A small masked image model, trained from scratch: batches of 256.
Rows from block 3 of a small masked image model, named by matrix and row number. Rows with one number belong to one channel. Each number is 500 + 40 x the weight over its row's rms, rounded and kept within 0 to 999. All counts start at 0. Numbers have three digits each.
Before each channel's rows are labels from the 100 images, of 14848, where the channel reaches its highest value: "patch colour" is the nearest of a few named colours to the mean colour under the peak. Only what is clearly more common there than usual is listed. The data: small charts drawn from random numbers. In brackets: how many of the 100.
# convs0: first 3x3 conv (model.blocks.3.convs.0.weight, 160x160x3x3, each kernel summed), inputs 80-159
# convs1: second 3x3 conv (model.blocks.3.convs.1.weight, 160x160x3x3, transposed, each kernel summed), outputs 80-159

patch colour: brown (28)
convs0.84:511466553538512467506488547465483506478466541537510502491501527475505491544470510512440486492543431510475491443505410627507483503468484535525489513481477520434489500422518501455489509491470546490440517526453537572534516489609500451537459488
convs1.84:467502505530422458547438500487498536472495503518502476531507453484466467477422459488574499522431465375526557476484532455474432489497525527491529508464531433485466456541505474516492426497461524540514508489512507445524502510462521546504485580

patch colour: brown (42)
convs0.58:536561524517516416474495527507458449473508520442499504480446543447505515531536473488428494461558512488525500498432551522465519485540489499436490447484532478526486507500438541497441530475521470450518483500437537514500509453460494525444434512
convs1.58:493522444538486396483488484451459449440472457475437447499473486498494493533529521472491429400481551554476474510530457487504481494468451451484519480462481501502517415439492510523437488527481503474493497464445459507471500484476468513439516526

patch colour: black (83)
convs0.85:467525531503429544486544440498500543522552471487496511455490516513499486463525568468500577516440512505520464510493469494485502510430498510542520502486416511434416447527470517467436491498387468515562550507485539512544539507477485468431499473
convs1.85:531517515492530596576491529573510468488525467511535524510489545493480557505540467466533619468557603602474500521498498554482540505513495531447499501517564520492552494472556498532512550519544518477477485529540432553539504547563533486609469554

patch colour: brown (63)
convs0.153:495528473501496526506440504489435571527569494449478440382408504527467477479521508442493503537523508531496495488484540461434473515501502474526500439463431558467480488551561528509406545506484517479501448552457564555541558473511445522532460462
convs1.153:563489492546476525540580417465498486449515465586539519469419493573533495507514466527518458498509563497487473523527441544478526490498470532466457566543512484502530489537426540541457535522494442451534506456557479518499562545479570493476507485

patch colour: white (71)
convs0.97:470509482479446471555492557552456483572494443538544491473483572511478524437419575513546576443493559503571418457536464451450462537507527510542504484498528477460488535559535473491523529477529536510488481565547502490488524514525513469550499515
convs1.97:536491516499520532512528518468492448431475474496430473545530472441402482518534446528434406496534507512492554523477538501460468447524527500486480501445502541504492418446497503471453457455552465492481481527493520496527418531483544491411542452

patch colour: brown (49); black (39)
convs0.27:501460515511537520538474485525496549499522468541400501507562593475514457474544507458503479443488508416513512527472467454501458542484570482531442493476501446471494495550487407479486533483489505524470548503530482462527495541479429504457448451
convs1.27:512582479498486491510462504436475546566453445504454515524530438418466491491529504425508470513474520526458505504511448452496508473490520489483454467469475495465528488544466498530545478447539484534457516538435549523488435491543427550386456550

patch colour: black (37)
convs0.63:474513456522519461502483424510498514617537492491521469404477515473485498559536450457459456490518517523558448523493510464492483522496505499486430503426492477462503547534471465479486499486550445535508471500471511501491497456549474462481526480
convs1.63:509450489555463441485577450495437483445490486492476535451502502505471487545462505513476484472465476455495528464473556470500494499484467524473496511562529490573442472427578471558445497539461562431502499461526495468467436445464456485511528479

patch colour: white (91)
convs0.74:485504517483493491482519531431478577537584565547502509535500450479530486479484514531491391565482489498543524499461498506498520508481517510587514531496493524435567472454527512449468525475492434456594515572478509489535453476438476434437520481
convs1.74:475468480515534540503465448507504429471446442481533495472471524525573501526538497528481487526495456494510402524602468520484517393520540416576466472489502505535469416517480548540520453475525555517488469473471464506512466457514541476500507520

patch colour: white (80)
convs0.53:532463487463523481484479474466437557503480518566512505535454507565505562457483444542515482496541506542494483488549518501455461477455482481469538484439525502402605501508490459499463498484415501565449491563436535454499492481591520505478552498
convs1.53:502485482489556489603526472563541512548452513451390445473533456436521520549606541459487541507539517483496514550505572585538488500500490519543478481525529479586486552481522480447549510521457497493487524498511457542489508480436488505466464470

patch colour: grey (36)
convs0.102:475492577505528537504492534402440535470510464532424506448522440497557506498486481550537506470476472533510542525520501478535498496566492530535437521468464486440492553560573496485501527531462544511513555502492500531456586422469459472495528524
convs1.102:487461406514485506495438465588507562559519494456485499550449524567486431482500525416525557542512496583521424519499503477499501461509497476496528456470507495526519464513587508457463483499524519629438620499487523514528476534560549454543472556

patch colour: brown (69)
convs0.29:503488454490443549481452494502483531522510574501437509496462479522504542504492468494493471479444572502500542513566527439452433515470551538483481545487491400542460536534453514510489469467538589539494464478506535365528536484517497483520479468
convs1.29:543480563505482534519521506502508479519498503490588533407475494503441480464504535562535532447446448431555545502460511408513471529527509498494471518465468503476506487540528499561462546531469538550484465581518499424446527476496511581487596555

patch colour: brown (34)
convs0.61:471433462478541516484435523472511466485460508460508499497465529520537474500514478503452418484582521456499531512428548507569450550499497517373551484543524510480515527500436565506499481531568518572464442466483550490544426463432528509448538528
convs1.61:498480532452521513558515463491480507504499523528583487453563513527547519545494513497496545488515494509510461512441475488509525530504520496570490530563505503455543488598497560512489493490494453400578469532547544496532535514581437525537475447

patch colour: white (93)
convs0.30:544436450549463520466430532501457478451597535518428437510528459490526553510454477491459540503449504510494469454470567475427493536531479566504436450420516474456528490507529510532527459425433558514476479520540516516435460474524463506551472486
convs1.30:455499472490537546544479493561530543518519519531463509533565473524529492494548513503606659512499501500581541511509476505504518484504561405506463504552540487497482566492513512470542507517475516515559522542537475530507525533497500516572406476

patch colour: pink (33)
convs0.120:476470631524498526493381490491442462501554483511468515508559436466526457493478538565550574551483477469598478504474488550460527516482519534538492479399472488551455441492457555504476527509455525498556458547433510483473542477503472514467486470
convs1.120:579523433544433502490634541572522472500478497463538534455501539550525563452499529458470497497483517534392475501542484478498501516496477516465522555592517502460458492506431486458517530492518460462505624454519515559500540492461499509529532462

patch colour: brown (34)
convs0.75:477511517473500538493524533485492573516530517529436481482453444487370530501479500507452518533544441503475460463536401441501460503523407474513470507553560486515477472484594499519527482561434572467538505561500544528480454497501460493534386466
convs1.75:493491530509458558547501516536499529497464567495467478472508507485524479511487536496325434483486512483513555523469505475574497524495533470527516525483491516558448458506500482542503442510531493493477485536434434488491493501515440524559479446

patch colour: white (98)
convs0.149:498498439578534476465492493479502434430468540485472490496508453500526516445477517523408488431505499524491433452561492509485466516504534526383504462491542476609501537508450506455498487463540544478423493480540494438470520481496476523504507452
convs1.149:523491571497500505540461505531456518579433539554487527550498505508575494512533504541540613535498529533544425501544503544499506476547447491557449534491536512484532569567482513461468488421506510519532504536525474553513479532500520492520500524

patch colour: brown (27)
convs0.19:457513450540496543560520466531499536442538539465541486520508511502512456567451482466502555542502503453542460507542507494486551603499464465469488404513510446518481468554479407487495439566505483432525538490590467489485530529531479564499544471
convs1.19:514505559531486436488558516483517490526453468488497491567479497476521589508579513506459437496506476549498456454430482509455488466525540514572510495478453571552486463436556506512572451493494514564474543459386485576566522447550543482460458533

patch colour: pink (48)
convs0.72:499538506505478492516400480523410475526515521414557485453509396565494522488503500515479488484474463503475525619482526548510492501515443533482509455441513439551608463518505493551388504511569513467460589530466601534574486501477499501472571486
convs1.72:594478458544474507536529477467479529526484456558532456441457503528459425520474493464560585501491527481497481437463518497528513485436418496449472587527481541465551486552467540513404549462498460479515474507574466501495500564441511516441605508

patch colour: brown (58); grey (32)
convs0.109:516512472527484479566550463466458503492498522475529520506524462528458565542491486480522541488472515482471458558453518424439491475481568484464462500543471486477546458494535419498472492472515505478576521518486514458590507529508526487565447413
convs1.109:520547569464444533502527557494512540494586513549482493481462545497503512480512528523395554441478490406548508420495479459487448455491554496462511534521509448502553468456538480493473516534562455451458489548389504501479477522492508499607534424

patch colour: grey (45)
convs0.105:485434593464452447548535434517449444455534481452484511513433472500435467478495467536525504543487472462467489519535502555504500550516513489474478574590539466475478476421460496488481498507496517560492438479544517437483554489477525482562459452
convs1.105:529459491456492455475483562549528475448463490440488501482482480506491519521479545491442516471433512474455455493422516509539490475514535460468517469390467439486445487435461468507529452575487477446447477427456466533512475505469438502494513507

patch colour: pink (35)
convs0.95:564537485454527474478538463524525552451434460520508546555502440477503567480524479496419415458469492542452512541526485462477479519471586419433423501557476527495474497487491528489594529489503467446508536487508481456491494506508479504518498577
convs1.95:445505467504479517415418492478437469490507488470501458499485526477479480542520494468518503463450522541476450468488488444490473501486465484473471517470519505505543471494476449478383448489447488543439415422441512530481503472474510474405521430

patch colour: white (72)
convs0.38:558457563517483434529539462459484515528475498611492517475552588496460463478455522490514492523449512467471501523526497524536487517464489476460474501483471472442483469557454471499521502502484518479479513474507413525490494453460526506459515476
convs1.38:498485512474495507518447512519491481515537501549508509528465468513496512509525492483546534519508475540491550486471502624459546518509485500489505524436458584503523494553482522528560513533504497510531479541508485507594545496506507500536537591

patch colour: brown (78)
convs0.136:450559463511532467495489455482496552468517511468463519511511454590527479537525544442463481486445502464510510475533684476509525549488408474543530435522477484492482455528544559474415493441501577469488536528522572499533498459479464422508413416
convs1.136:504522560524570453515502444504496484520483484489530490491488499562469517589533513479514530539511524597480558561486573525550517514518478482476474531498472492522487499610513641524557512503465517531518547534481549542525522480546501517470513574

patch colour: brown (51); black (46)
convs0.41:484551484447523541510497517533506466474501523490436451458468475535466529475483545450532497473493498529517469504465528409510509452480489465550499485511505482520463470521584545480446535498518512535536581481515606498510499492579433567452444427
convs1.41:555636465540485458502522487488495519532462515611493469496512460451502489468556527476497554556578553516477535494507494511526476468491495497479475501505500569453577468563487570536542465506537481474494519557474542482461537478551466525488501560

patch colour: black (62)
convs0.10:528491482556490509448486485512503464474521478431493483495425512464528453544556577456457469429533568521477451486505510512456453477502435514483511479467465498530480520494497524494428509504529525461547466518532514480593532476512513530527435501
convs1.10:493473564593483462553586479540468518547557457562468550550561484529556531510534453498481513461491559526521570486554466572517524385529531550525541461525529487482465481503550533529563481511544558519501475490445435528523486545502493533550522529

patch colour: brown (33)
convs0.54:491488447488499543560434509541444535484525548566503447540504488540495428498547473525483470554505508480530503503563529496503481589577524587572469481452482457527509449549495500510468457491471542395450545504533507485554464446508448442516512570
convs1.54:576567506447421525476485538440509485469449527521423483567516493503441543528467472504453536463502473477476479510430553515502522392547538499442433564586542493508497452485509475479524511522554457549513501449427452484529443555474493498487472515

patch colour: purple (41)
convs0.24:460457375482546509443501563505574519479485446531434490524534513525472540531511461500533499472508519441576494513478557491450479511474491476486425442571452531498475479557578518476495516483435514500539558548529557439560492515477480499453486465
convs1.24:326492640504503449467495472419461471513517443461545504472590497527492515445473528566522496520463494602508509470533461528448481522488453564528500520526498478508448502492441506503463526486513483583540557502525500489425512450528498517527467593

patch colour: pink (34)
convs0.114:522536438480547458573486533450490496453507545457533454429485457489457544505582492490513494478502490481503491503470476608511460460464541475480499489529477584456501535429494589531504489491558533530478500500492615551514530481556582461521508501
convs1.114:517505536467533530475501498578450510439545513458529550477483469507500526492293520547420488515406508479546546561500507357510481519537491499485490518483536441518487538522531445534499494544476490483518471500533489393516455463426416480494519529

patch colour: pink (43); brown (25)
convs0.154:524575493536532504481539521444456504478536496483521502542480508504456520533554521490487499482663506612453507440484490477451551479499500537507472460502451609457534480492486433500555508478516517480525488528495550498538522523483497464467534491
convs1.154:500562563437487518453491531548454508498482499490562556501521568554528529487478496503457472525403482492493518518462457467508440501448524540486499508486545412467474535526484527523488469511516501558512575497493486572516538496486475541473454521

patch colour: white (73)
convs0.48:599505499512564548485541435535516524551512460632432456494590523501565451543569445477476480470510475467478468593445495491488501410466489514482422493509521502467468531545516482435459510535490534517493550465454514496451489468464481561431542523
convs1.48:456607503457408447485418506438513455490433458476518525460511488457447551493469539540485438498443463521471485479476423463471439466502519568500481533446474459475474498464452426572631457536540523490530535500552509442467477552496439485433511553

patch colour: grey (76)
convs0.23:521560468506468446503494475376496476476462594516539520490505431534611542453535532437464441415490482513529493522497522463515489424475540475480518489530508590522490512439487471526458403553484426480518492489440565516524476516508488453545422535
convs1.23:468467502495521484453490549502427485486482486447481447490470517433511438509412474550423411463525521453528456488482465507514488443483513432452493475479525508489442485506484516522452490454534424434503443508450478518464478515454476501466555452

patch colour: pink (50); grey (32)
convs0.159:509445470549505458542502496514489552475517472428504522476521505472495476460459502483529530507472454529480506441481522527511546498422530502570535515483510415499501514486538556486543511478542482596504451521571515491402506483478561491480526445
convs1.159:523472533475539370459533496510520449469505496488559480552479559468477500536539499457505502449491508477482490477460520549519488545513468449516504463476487510529538427506466480536433464497505517446471475523551474482500484543470539524452447557

patch colour: white (65)
convs0.8:525555494426482514554518524463522541460468558532594515487487542408448530515476446522506478499466496493465565530461474479506495449447517482454480473474583460461566467539579464531502520527540512414494537460483553551491523514521490454524473520
convs1.8:496517455542526482534509431470504486562513531529483507486525471520462527479548496471519570448474538492546518499567445518562543539505537516446475534526485573474574502471486531433508535478509463562599527529499564475488545547465372527550512420

patch colour: pink (35)
convs0.44:474454492484445488427455396514472541490501475508493491483461415516559451514484461520456515504472511512567460525554505475419479469520492546540545505435481511473487465529480506504427521519516495435517471435433561475496568423510489461516508490
convs1.44:480580517494503435497587549521503555504506446526453589509542421515521617440542572475485494533515598506493524471542511504563494433526466447502499543578547470493545517460488481524527424504451530496499559528464506446543530531454450497458472473

patch colour: pink (45); grey (39)
convs0.67:483416494444547518514497476562519458489561557555473515510505518481509492473511418554523536493498477473539498490493478494475532463488414468460489444465534517457479523505497510519519436486471524513474436467541424412524488457472512484476524481
convs1.67:511518511507464451525579452465542561460461495496508473436499506589473530529496542521467455503490510477465504518473503471568536430488591516494458603602460495510446493459557471555507531488495484518492472503472540521487504499570516547417524429

patch colour: white (92)
convs0.22:469496444468524503434501481487453501458483448435503510518508548505471582513444519499418500458496533552513525488561491482464469531521504608459486522507487506488487508466515514488493414506562581469525518494485520573470475481475464548465419455
convs1.22:555507549491618521532520527543524492490527512527501450485509497511574433543525459440545517548580523499521509504489509506536534573400532612559472528481510499574470503498475542508483550490548486515515499493540486599531538518494539544565491520

patch colour: brown (49)
convs0.137:475524540518473485480577575481457589524520447446388524483517473539451490450522542472448543487512455477509468453501544480477446512506516519535484512565558512481459449502490504475579449565454482469533531444494555477491484523498494533491449501
convs1.137:475515498482528480573422586546514519476513525471520513504491574542563498489449556454518485515472515482465468515536460495464515442574565505549555449436521505526507544441583497514575529512450572503514472528555519562556497531528460468468396528

patch colour: grey (67)
convs0.99:581554601458521509560533466538516467426473504525484509502530486540435522446507439509530561491491526516526522517426414484475460496517538509527515515515468554522472527456508465503504495495467463489481530575503504483473473548558535393578588544
convs1.99:467490427490505442461442570441425457519498503483526464474444512461528439506476532452504495475463487433477479511485487512496440477480443471488481452516486466518515452477440473507463458527448490500513407449449493465477444485452457548435461464

patch colour: brown (39)
convs0.60:526476551498493490516496541522510494516451546546531503430570464426489499448493448438602581491525474408531493481470483483514517482483447469493459562494519459498502528499476492465532550485481500571525551435544454447494509514437535482492532504
convs1.60:474522461481488427442501482477459481443502476479442522496498524497489513477484546526448408398504572536417444534564500509532520478500486511473594496515551536511538495497480554526416524531495484464502468498455501537445421439541496454442575451

patch colour: white (86)
convs0.144:508502442494496420499511474477483502477535466502537536528494543552530473536529464504467432501464496456527508560560460485481552533472455447520521509481415506486552499493438538458427520562471491475550510482471499491537524429469448505509450491
convs1.144:510489477499546435445516503574495426506482508422491581463528499512519494478484572530487505526489576556486532501520580525544530495511447545494473564532520525478476491534510528529504489501531492479472441488560500496484481502567428450489555549

patch colour: pink (52)
convs0.129:474507508509533520494488512522462480447559607436462487491458499465524544493566449497522517475437530501507528533529534496532511493556514496410438466467470460561559488516477499491449538469549614516435436479573504505506466465481502584499511484
convs1.129:499528547536495487558542505542547478508482334514571518472473441503466486562494546453434537474509546468470452539498560461493531393476574454491497473545510474468464438468503484541545492467467483490480548458467499506479449548506550453599515578

patch colour: brown (50); grey (37)
convs0.86:456579451532498426501445441503551508478515470488493508494520470481534490481500464519463440485502460487513462537462489497510486505489524456504504448560568493470535508422545529448515489506491441529531495555538555495503482481533492533481459452
convs1.86:538491531477482501544598578541483426495479512461495514488578486493513526513472526444541500498490498469485441467451549475502503506489489455487507523513501500499444466543480431526490508539509527522529506491520495506462521521454373528457482497

patch colour: brown (28)
convs0.26:502542505474534500492471493478522451520510439478437508486477494536495462475459531503477506407515501430458496532491503478465503459496512457566541542515521520490496490544577526495451505540523511511526512446553631439440515475502453528456470465
convs1.26:580538488507476472476508487534504492510508480510562498509563470458506577509501481526508466462506546516514495511513507576480471448504540510454580438543497587393501496518449526471554490505484546475514545514466440508523413492446446475509528505

patch colour: pink (34)
convs0.34:436505374497491438486450515474516484531488480555497521449375541528517536449479489457470470487486501518498452551493526472464528502491521464509429507421535535496503480568483552502369494538503496519521513473469535504503498440516499489483525479
convs1.34:487489425456518484519502515430509571483456555496459535547542458512477473575432460473507556434537454396497487492442476529522468493476493437487500480513488511487508556469531477490492448488492522505513487434473473480537507443440515516527544535

patch colour: white (80)
convs0.7:482458557504489431535507498445468462510492461511524507523394538531474447494443466463455454468536541479532542477516541462458455611519552577373445555540552551473500514530455562502454546514498552515441481447511521446563508470490456548502499507
convs1.7:497508498516559671518469532457582527488458532522530555497518520458559551527588511509516498462501497498516558490493528487545590529512463516554552488471501547445538514569491521484466553540501522428461521507477511516585543516500435521524553473

patch colour: cyan (33)
convs0.104:585484487461464497488498479473527502436517576495519464527495471461534505536548509548435498552546469523493493452409441546436473531524474532491495543464424455470468504473473563467519542500504499522518486455475500434462575480472622522468516478
convs1.104:444408526437558559472488503485422489541507530411450531515466501437476413529534501485495418477591491474539474493498533487565526521473487515533544520543530464494522559458462457473505503508441514502469524481486459504507482489467431466516494499

patch colour: grey (43)
convs0.123:459573526475452476559463451469466532498456484460493526425509471477499573578514518495446511465488491519505488496484443514514470544445540498483471520523524462505497458512509449493482503540472487442495509442480521488545488463602448418581484484
convs1.123:485515481515506468452540610563495484463474504478484508518468504502532454482473524487466429507428513432490483452551562468426493452484527515504513481498495470542519520487548473502463474468472480505512456475453468515494476540478544513331426441

patch colour: brown (56)
convs0.147:502422489516479510510500444486527481509492547513511441538566490535531541467538576477584530571457377536537533546445504570438514560516490496524523462489498513514434544534495488484544455537519524507456564496575464444493488498437525444551569509
convs1.147:486453482440412389464541557404516492429484485490505484524472474504469435466436508543489453409525437444477437501481537547506479492504502522494489510569460443480469451529472509471448462517450532518541480471458516460421472502480480521494472453

patch colour: pink (36)
convs0.116:583431481492560540514466476547462532474451602522458555564412468487513445530492515570592470538537530518505464466508456538468433523510425540486463578519443435524492445486504439496539533472526506453510466468478469476528558467521547466522527504
convs1.116:488496473518562430457528562494547501462450484414511507509502495464430464465540511494463418433457500464513441536447540453538483505441527550572549429551497495528410488401482514460508495495515524525431484424484495485525454500459545498495439467